Rows from expert 2 of block 3 of the encoder, named by matrix and row number. Rows with one number belong to one neuron. Each number is 50 + 10 x the weight over its row's rms, rounded and kept within 0 to 99. All counts start at 0. After the name is the row's rms in percent of the matrix's.
# up: expert up (encoder.blocks.3.mlp.up, 8x128x256), inputs 128-255
# down: expert down (encoder.blocks.3.mlp.down, 8x256x128, transposed), outputs 128-255
up.60 084:53 56 57 50 73 48 59 57 35 56 49 36 60 58 34 47 43 45 74 43 52 46 66 52 38 46 56 47 46 53 42 51 50 54 63 62 45 55 75 71 36 64 48 47 31 68 48 62 56 39 50 42 45 56 65 49 49 53 45 47 54 33 56 46 50 56 41 56 47 60 49 55 55 58 57 41 61 48 39 43 37 47 66 58 52 60 58 43 65 58 52 48 58 54 33 47 49 59 45 56 20 46 47 44 58 61 52 37 54 28 38 58 42 57 62 56 37 65 50 59 56 54 62 43 29 51 56 43
up.61 100:64 44 48 60 36 50 40 70 31 37 52 38 50 49 56 53 50 39 44 42 49 46 36 65 61 61 65 54 68 29 33 53 54 77 53 38 48 61 46 58 50 52 50 52 62 52 53 46 41 56 54 47 51 40 38 52 61 44 45 47 31 48 43 53 55 45 46 52 48 70 62 32 62 53 39 56 55 42 56 58 46 50 60 39 51 50 65 42 51 59 66 49 38 43 48 40 46 56 56 39 42 74 55 45 45 54 54 42 56 62 38 47 61 63 60 44 48 37 46 53 44 70 49 55 48 41 54 31
up.62 083:53 60 33 47 54 38 77 40 43 43 50 54 53 50 43 30 67 54 49 59 50 32 48 36 53 46 30 55 36 51 48 40 63 58 47 45 33 34 52 47 50 54 61 53 37 58 57 38 39 55 54 50 39 43 58 50 58 46 45 49 53 34 53 50 54 40 48 67 53 56 57 52 36 43 77 53 53 48 69 35 58 35 57 66 58 53 37 33 51 37 24 51 50 59 40 48 35 49 58 47 54 52 57 60 54 55 47 47 65 45 59 69 38 57 47 53 37 52 47 49 41 53 66 48 56 36 44 65
up.63 099:58 32 39 63 80 62 35 58 71 47 57 46 56 53 29 65 34 35 42 51 49 68 63 45 38 53 54 59 74 39 60 47 47 56 41 60 45 61 42 51 54 48 47 43 53 60 46 55 57 39 62 40 51 46 50 43 53 57 63 53 35 59 52 44 44 49 54 47 42 43 42 50 54 44 48 38 51 63 53 65 53 65 57 46 49 46 48 44 57 53 58 44 57 67 39 60 32 53 46 63 59 62 32 48 51 56 43 46 53 69 41 43 48 57 47 62 44 39 47 61 62 51 53 63 50 46 45 63
up.64 113:49 46 46 48 52 48 43 51 41 57 38 40 40 63 25 52 59 61 31 49 51 36 53 56 57 43 44 57 50 45 55 39 56 58 57 29 56 49 44 37 42 44 58 47 51 47 54 42 41 53 40 47 62 38 41 40 35 63 39 42 47 40 57 37 56 43 46 51 41 42 47 20 31 51 43 39 40 48 53 45 59 59 56 65 70 58 61 50 35 48 42 57 63 41 48 38 37 46 53 54 41 53 55 42 51 69 52 31 49 48 51 62 63 56 41 40 60 51 62 45 53 52 61 54 46 42 55 68
up.65 083:43 47 53 53 49 46 66 41 46 51 49 46 53 44 69 26 43 46 52 54 60 40 52 59 45 48 66 56 63 53 48 38 42 34 53 53 47 29 62 59 49 47 59 43 37 48 37 47 62 55 46 41 54 38 40 52 55 65 46 52 67 55 51 64 50 64 35 46 47 61 43 24 62 54 36 62 55 58 49 50 52 38 56 35 44 49 40 61 46 46 59 48 31 72 49 62 46 70 35 32 50 36 59 58 39 64 34 41 53 48 40 61 43 36 69 47 60 31 55 46 52 43 48 46 54 44 51 50
up.66 087:73 43 25 58 66 51 46 56 43 54 48 52 46 33 55 47 49 61 56 47 53 62 53 46 41 34 53 50 46 70 54 44 77 51 34 57 36 51 69 61 58 41 36 56 44 64 78 46 56 38 52 63 56 50 45 46 58 52 53 50 61 40 56 45 56 34 53 31 60 51 53 61 46 36 50 69 57 62 57 50 52 37 37 49 51 65 50 52 39 40 47 71 53 56 36 36 41 45 41 43 45 43 57 63 43 36 29 59 40 51 47 54 72 68 70 49 38 42 66 42 44 63 54 56 53 26 44 48
up.67 134:64 49 59 56 48 47 56 30 48 58 44 27 55 34 35 39 43 58 59 34 54 53 40 54 61 52 31 49 66 31 58 62 58 56 47 39 72 67 53 64 54 58 57 47 43 57 40 65 26 42 41 46 45 48 58 45 57 42 49 40 59 65 60 58 29 31 52 41 47 48 42 52 54 54 51 34 53 61 58 55 56 44 49 63 33 40 57 43 42 54 48 47 69 60 53 30 55 38 61 41 36 43 45 47 54 58 45 49 56 47 65 40 47 62 41 42 65 70 42 29 66 51 44 49 52 50 42 40
up.68 087:44 64 58 55 50 60 55 45 55 27 65 51 45 39 67 56 31 46 52 62 40 68 35 60 40 47 26 50 58 51 63 68 44 56 44 46 60 64 58 54 54 63 49 27 46 58 55 57 47 42 38 44 40 67 67 39 36 43 63 39 54 35 57 49 35 35 50 51 42 42 52 65 44 40 40 65 53 48 50 62 42 63 61 24 45 55 44 42 57 50 54 32 56 45 45 54 49 41 64 67 59 48 34 49 56 41 48 57 26 52 47 32 59 36 36 46 36 57 63 62 37 61 64 38 53 51 41 45
up.69 104:60 38 44 67 55 46 44 48 46 54 40 53 45 53 51 38 29 44 60 38 57 59 52 48 42 51 59 30 29 38 38 55 47 39 51 64 41 49 33 48 44 40 55 41 81 55 60 46 55 45 47 40 57 43 42 56 59 54 45 48 34 52 63 43 44 53 71 38 49 40 59 57 36 60 60 30 60 73 43 43 55 28 49 48 54 45 47 58 63 63 38 45 38 49 65 65 48 69 53 48 57 50 63 42 51 47 44 43 42 62 58 51 64 39 61 51 49 53 64 66 33 50 41 53 31 58 44 50
up.70 097:45 54 62 61 57 51 50 56 62 38 60 53 56 39 56 57 47 24 53 51 43 58 37 57 68 31 43 53 50 60 59 39 59 40 53 55 48 64 40 44 51 55 53 40 53 50 34 51 59 62 43 42 57 69 36 30 29 52 64 47 58 35 47 53 54 51 26 70 45 55 61 53 42 39 52 62 70 44 59 38 51 37 50 55 56 57 29 47 56 45 56 61 50 52 30 41 64 57 42 47 41 48 41 46 44 56 31 61 46 67 52 49 45 38 45 25 68 52 37 47 36 50 45 50 47 49 47 68
up.71 091:35 55 29 59 45 43 42 60 59 66 42 41 32 45 48 48 48 42 45 53 49 56 28 60 51 58 33 51 58 52 57 58 64 47 50 47 37 55 44 37 55 39 59 62 39 39 36 30 47 50 58 47 49 19 67 35 55 53 55 54 54 53 58 48 52 43 47 52 57 53 41 53 35 52 50 54 36 61 63 46 64 59 65 37 58 43 53 57 53 53 36 45 61 70 41 36 34 51 70 50 68 46 47 43 47 48 60 52 44 73 58 45 47 34 40 48 56 37 28 44 50 45 65 60 62 61 62 56
up.72 087:58 69 38 43 38 58 48 64 64 54 53 47 65 47 57 51 74 47 51 68 58 35 31 64 49 40 53 62 59 47 61 50 58 53 50 44 44 48 53 58 52 48 72 31 38 51 50 48 52 44 73 55 56 45 43 47 61 56 44 40 59 39 56 39 34 53 55 31 41 27 67 63 38 33 47 32 58 50 50 51 48 28 52 33 60 37 44 55 36 64 51 47 68 42 35 63 37 47 41 32 68 50 40 52 53 61 49 41 45 35 67 56 60 45 64 47 44 72 47 35 51 59 59 49 70 51 38 49
down.60 090:55 46 43 53 38 56 43 60 42 53 63 64 38 59 58 59 46 58 32 34 64 42 65 39 61 57 43 62 50 43 57 46 58 39 60 55 55 36 46 43 55 45 38 61 60 58 46 33 33 40 60 46 55 52 53 42 76 56 66 43 62 63 28 54 57 37 63 54 49 38 44 47 65 50 55 43 32 65 54 43 46 42 32 56 33 43 59 56 39 62 40 23 33 59 58 48 44 53 48 29 57 41 44 58 46 32 69 46 52 37 51 61 51 55 49 33 55 46 47 50 65 40 46 41 63 61 51 45
down.61 107:64 48 74 57 46 37 40 47 52 63 66 44 49 47 56 40 34 55 46 58 51 28 39 39 43 52 49 53 33 37 55 52 43 51 45 33 55 40 51 50 38 40 72 65 63 50 48 57 57 54 25 66 55 55 49 47 46 60 54 53 30 47 47 37 47 52 64 53 54 37 30 44 54 69 44 56 43 56 52 42 45 40 39 62 33 50 65 32 76 39 38 36 56 51 68 30 66 46 30 42 63 43 40 66 47 56 64 51 51 51 52 43 32 44 42 53 39 33 53 34 44 52 55 53 68 53 52 60
down.62 087:38 57 54 50 45 59 40 68 59 45 39 41 57 48 54 50 47 58 39 31 64 49 43 50 40 60 65 66 60 54 43 56 50 59 43 61 63 55 47 47 38 52 58 55 34 55 54 55 65 48 44 61 55 40 40 54 43 33 52 58 47 61 46 43 47 49 51 45 57 35 55 51 42 62 54 45 52 43 29 44 51 39 54 39 73 33 40 44 52 53 33 44 51 64 37 62 40 48 40 50 75 54 43 36 45 42 60 47 49 47 54 56 65 42 58 57 48 55 54 46 61 57 45 48 57 45 37 52
down.63 110:46 43 31 43 61 59 52 44 58 45 48 48 58 27 23 36 35 55 48 57 48 36 47 52 53 53 30 51 41 48 36 62 46 43 49 48 56 51 33 51 41 44 43 44 66 52 66 74 58 61 31 42 58 63 43 50 47 54 39 75 48 58 71 37 48 47 69 52 46 39 55 64 58 44 70 39 50 51 54 49 38 49 62 62 39 40 54 65 69 51 54 39 40 39 49 59 38 61 47 52 54 67 29 56 63 51 43 61 55 55 61 58 46 48 54 45 53 53 56 47 55 51 39 41 36 52 48 60
down.64 105:57 45 36 49 47 35 54 28 69 21 58 31 42 41 51 32 37 41 49 57 41 50 58 33 40 43 62 45 38 56 60 36 56 45 49 59 51 40 37 61 60 64 33 46 64 56 56 39 42 49 38 61 59 46 52 57 58 34 57 51 57 39 58 43 44 59 44 55 47 64 60 50 34 35 70 68 62 52 36 61 51 50 47 61 52 54 47 38 59 50 56 45 43 40 54 78 45 58 38 65 38 49 64 48 61 63 60 43 55 45 59 58 48 52 42 53 49 39 55 73 62 44 50 51 49 68 42 36
down.65 095:53 43 66 49 54 56 46 62 43 51 40 51 62 51 58 58 49 55 53 38 62 51 45 49 54 49 41 32 46 62 73 61 37 42 50 42 46 52 50 45 42 45 75 49 50 48 56 76 35 51 36 48 39 68 60 60 41 66 49 59 46 54 70 39 57 49 48 63 72 40 29 55 61 57 52 62 31 45 38 45 68 70 56 35 65 62 63 55 47 39 53 52 55 54 43 45 64 42 51 48 45 45 48 56 46 38 32 48 62 40 70 66 56 61 27 50 58 42 51 39 60 47 60 45 46 46 55 47
down.66 085:44 55 46 43 57 46 49 41 43 35 35 56 37 62 44 46 45 52 40 52 62 60 57 61 50 40 53 68 38 53 28 46 58 45 44 50 49 29 44 45 53 47 68 49 42 40 55 63 53 51 43 61 55 51 39 60 54 55 45 46 43 38 33 53 44 57 44 40 34 59 54 32 48 62 43 46 43 48 57 46 65 65 61 53 35 48 62 56 38 43 45 58 39 60 57 37 40 65 38 49 54 29 45 43 58 61 39 56 41 45 57 35 40 43 49 63 62 62 55 45 35 77 66 53 54 52 41 33
down.67 141:43 51 71 34 44 55 54 51 36 69 59 46 47 47 47 60 52 50 33 45 50 59 45 70 73 49 28 59 55 54 46 42 68 43 52 49 59 55 58 71 54 57 68 55 54 45 32 60 40 51 59 40 47 49 51 63 44 44 52 53 49 49 58 52 44 21 49 43 53 58 44 49 52 44 49 53 58 44 50 38 47 47 49 35 41 54 53 49 33 54 65 31 57 52 47 21 47 58 57 53 53 57 46 66 43 64 58 65 44 40 51 37 64 49 51 42 64 58 40 48 73 47 36 48 31 54 38 48
down.68 094:65 51 48 54 48 56 48 45 50 47 44 54 60 41 55 43 72 72 34 42 43 51 51 58 56 49 56 60 60 46 51 43 33 46 61 34 41 54 73 70 39 46 54 53 66 41 48 40 50 40 48 45 60 53 48 64 48 58 43 43 46 70 51 48 49 66 52 28 47 51 61 52 63 31 50 57 48 58 40 73 34 22 52 58 59 38 59 41 63 41 52 58 57 39 47 38 61 64 46 33 50 57 50 55 23 64 62 57 36 48 55 55 51 49 49 57 63 32 33 46 51 41 51 44 69 48 67 43
down.69 101:50 39 69 40 44 34 54 49 46 51 61 56 40 53 29 39 64 54 65 61 60 36 47 41 71 52 52 62 33 65 55 51 53 59 43 61 51 38 58 49 48 48 50 48 35 63 55 41 58 54 25 47 54 38 41 42 42 50 53 40 56 40 56 35 52 58 41 50 48 44 53 48 48 50 67 60 55 41 49 64 59 39 67 37 33 57 64 62 50 21 66 49 35 48 39 73 48 53 39 56 34 65 52 38 65 36 41 57 48 42 56 59 40 56 59 58 50 49 70 38 38 55 53 57 46 70 42 59
down.70 090:62 45 53 43 51 48 52 51 50 65 49 35 33 46 42 46 58 36 54 56 60 47 65 53 48 60 54 57 57 41 54 74 59 42 39 52 55 53 44 44 43 54 50 64 37 62 61 36 60 52 48 23 77 46 43 51 51 49 40 42 56 43 81 60 44 58 45 36 42 38 48 51 57 57 33 57 74 55 56 45 43 34 48 49 43 48 50 47 47 34 27 48 43 39 54 46 73 38 46 50 42 36 51 45 59 36 56 62 46 47 51 50 48 43 43 68 42 49 52 56 54 48 63 55 54 45 44 37
down.71 098:55 27 43 35 44 43 44 57 53 50 59 38 60 59 51 56 53 59 52 48 40 44 48 65 57 54 49 58 58 63 44 56 37 69 44 52 53 61 44 40 62 50 54 39 51 59 61 54 44 65 42 47 60 46 65 61 60 53 49 66 42 57 52 64 47 55 59 68 56 57 42 40 48 47 36 35 51 35 54 56 43 46 43 54 49 40 47 61 43 52 62 55 45 40 56 31 52 40 52 69 53 50 46 50 59 65 50 60 46 65 53 48 25 70 41 37 46 49 53 24 49 63 63 56 37 48 68 58
down.72 095:48 36 38 62 58 46 56 45 59 61 24 50 48 47 50 28 40 52 47 58 48 56 49 66 52 67 43 57 65 42 29 62 52 56 63 52 51 44 27 40 49 65 60 55 38 64 57 56 51 48 53 48 47 50 52 56 58 52 46 43 57 47 45 54 49 44 56 37 57 61 56 53 45 44 46 28 35 58 68 37 65 60 47 40 47 40 55 51 53 64 61 57 51 48 52 53 29 53 46 38 54 66 66 35 50 57 49 32 43 52 54 42 46 64 56 70 44 41 32 42 51 33 45 47 52 48 44 59